From a checkpoint of a small CTC image transcriber: depths [3, 3, 3].
Rows from block 4, named by matrix and row number. Each number is 50 + 15 x the weight over its row's rms, rounded and kept within 0 to 99. All counts start at 0.
# convs0: expand 5x5 conv (model.blocks.4.convs.0.weight, 288x48x5x5), inputs 30-35, a 5x5 kernel for each
convs0.162:50 36 69 80 24 82 44 53 49 46 63 48 31 44 16 56 42 48 47 54 59 40 40 72 74 53 66 58 62 63 46 39 39 74 62 51 53 69 66 74 60 36 51 46 48 63 51 53 18 38 45 48 33 48 38 56 44 42 49 50 68 46 51 76 99 34 60 39 59 68 36 36 50 55 40 55 32 50 55 49 29 04 56 21 16 40 55 35 29 52 51 61 64 46 65 52 56 44 49 51 52 50 55 51 61 44 54 58 51 58 56 49 59 65 99 57 47 27 48 54 44 45 41 34 59 46 57 71 58 70 35 66 38 48 56 29 55 58 34 39 59 48 44 40 03 66 64 71 77 68
convs0.163:59 55 48 71 46 59 33 39 37 53 49 38 43 48 81 44 58 43 49 48 72 71 57 63 47 44 55 37 35 46 31 67 35 44 19 42 51 57 51 45 69 39 50 55 73 77 42 52 49 50 62 57 74 59 50 52 64 65 79 74 64 45 67 77 62 27 23 55 66 78 11 32 30 47 54 73 33 20 39 40 64 75 10 47 66 54 29 38 44 58 49 57 26 57 73 46 38 66 57 47 29 72 47 48 70 23 67 61 74 62 48 77 86 49 39 56 65 40 27 40 57 52 41 38 47 49 35 28 61 97 56 43 46 33 99 39 35 43 40 61 61 30 42 58 43 93 40 38 41 44
convs0.164:42 44 63 63 55 65 60 58 36 44 69 64 28 25 61 58 46 44 28 36 51 55 56 32 26 68 57 39 76 39 51 49 67 69 25 34 54 39 34 67 37 49 45 49 46 59 40 38 41 55 40 38 21 41 09 38 31 23 36 17 24 50 35 51 74 33 64 44 49 85 61 23 50 75 60 36 29 46 36 33 59 47 60 29 38 47 46 54 51 34 48 43 42 53 30 53 36 46 13 48 86 69 56 93 73 68 30 82 88 66 33 28 70 62 43 27 61 65 72 68 51 58 37 51 81 38 45 57 34 68 38 51 52 25 49 59 55 34 78 67 57 66 56 71 46 41 68 47 73 56
convs0.165:30 46 42 54 40 58 36 29 23 47 53 60 55 49 55 24 49 40 62 41 40 54 54 41 50 44 38 37 58 64 42 40 55 50 61 62 58 54 52 65 71 46 42 64 60 66 56 29 56 39 38 30 48 21 73 62 43 22 33 40 65 70 66 61 30 19 75 62 48 82 37 21 41 54 67 57 36 71 13 30 61 21 59 22 25 38 22 48 37 08 53 41 47 51 41 47 47 61 67 71 29 46 41 47 27 04 59 53 60 59 26 56 49 45 26 82 50 39 52 48 93 45 56 56 36 65 69 45 66 50 73 63 50 52 26 54 82 56 71 53 17 76 31 42 38 36 24 35 48 33
convs0.166:56 28 55 36 31 36 26 44 29 48 79 77 82 48 49 64 45 57 49 49 70 66 50 56 63 54 66 68 52 50 48 60 44 43 33 41 57 58 35 57 56 22 32 36 52 83 40 68 38 59 44 27 35 45 59 52 44 34 60 42 36 55 75 52 55 76 42 46 44 90 62 42 55 58 69 34 41 50 23 29 29 44 53 61 44 31 28 63 56 41 45 42 44 47 54 51 47 62 44 41 66 55 61 63 58 68 44 65 65 59 31 30 09 25 44 49 40 63 33 48 59 34 60 30 56 43 49 50 55 41 65 66 73 55 64 99 61 64 38 43 82 67 61 25 77 53 71 44 27 57
convs0.167:16 58 43 17 72 61 50 49 44 64 30 40 39 36 79 41 42 53 57 92 50 40 80 63 55 57 56 79 39 62 39 53 52 38 43 49 60 55 50 48 67 59 33 59 37 53 69 33 39 59 54 57 34 57 60 43 71 78 66 69 48 57 40 60 35 26 65 82 36 44 29 61 70 68 67 62 72 67 25 38 54 61 46 46 83 17 29 30 55 58 62 52 40 65 40 66 44 71 63 29 32 41 42 59 65 35 40 52 54 52 49 35 59 40 47 48 45 20 41 39 38 53 37 27 47 75 34 37 50 18 64 75 54 48 44 19 58 50 36 46 38 40 49 53 32 47 54 52 53 50
convs0.168:53 76 55 30 43 35 37 53 44 46 61 35 52 30 50 55 21 55 63 56 64 51 56 53 49 08 47 49 32 58 75 63 55 54 84 67 39 57 63 63 65 68 46 26 47 54 42 22 58 54 78 31 45 38 53 42 60 48 32 44 56 53 48 57 55 59 42 19 45 14 64 67 40 66 51 28 46 71 22 27 14 69 68 31 14 09 60 74 55 52 59 29 35 63 91 51 26 36 48 75 44 50 81 51 39 48 54 61 55 56 33 63 50 57 52 49 71 42 28 58 71 47 40 36 60 59 65 48 63 61 48 70 72 68 82 47 58 36 57 40 60 80 42 83 41 49 58 57 52 65
convs0.169:41 49 48 42 62 33 38 57 54 69 25 14 42 58 64 70 73 66 50 50 45 74 57 61 51 71 48 70 60 45 50 52 38 45 52 85 51 33 39 36 68 25 09 32 56 51 50 26 53 45 47 40 50 29 26 42 31 52 46 55 58 57 54 33 45 82 44 34 59 44 64 59 40 61 34 27 42 25 42 00 37 53 48 43 28 61 53 49 58 34 39 39 46 70 73 59 55 40 60 68 65 49 44 63 49 78 64 32 36 50 51 56 49 63 52 18 09 30 60 55 50 48 64 77 58 32 66 47 65 47 42 43 41 66 51 48 35 40 40 41 45 62 48 57 40 37 66 83 52 31
convs0.170:50 39 78 72 46 34 64 59 35 38 51 65 46 48 42 57 28 39 36 33 78 55 65 77 40 46 35 37 52 62 40 44 38 50 35 62 68 70 48 45 70 51 20 55 70 70 45 35 43 57 66 55 34 45 38 20 65 63 10 09 37 39 54 53 40 23 63 49 52 56 47 63 56 20 52 76 34 57 44 46 43 48 56 41 35 48 32 43 46 58 71 59 57 63 40 23 53 62 44 11 44 44 63 50 74 43 24 43 54 53 54 44 44 52 82 57 76 37 39 64 37 53 02 28 51 50 48 64 62 57 39 47 59 48 72 50 40 47 71 48 58 56 74 53 46 27 49 21 50 96
convs0.171:27 40 44 60 09 55 63 61 65 66 49 43 41 30 41 42 61 29 38 58 49 40 71 51 46 86 52 62 36 28 47 79 46 38 68 46 45 36 37 68 66 71 43 29 43 53 47 24 32 45 35 54 46 62 38 48 61 47 61 65 60 56 68 64 76 46 52 66 57 39 35 75 67 28 13 39 35 61 26 42 33 26 49 63 31 60 28 53 85 53 66 71 21 42 38 71 55 56 62 59 62 63 35 39 37 64 39 61 49 60 66 38 58 47 78 48 52 56 40 63 55 64 46 31 57 46 21 33 69 75 50 21 42 57 66 59 58 48 63 61 20 39 67 74 39 47 74 52 83 27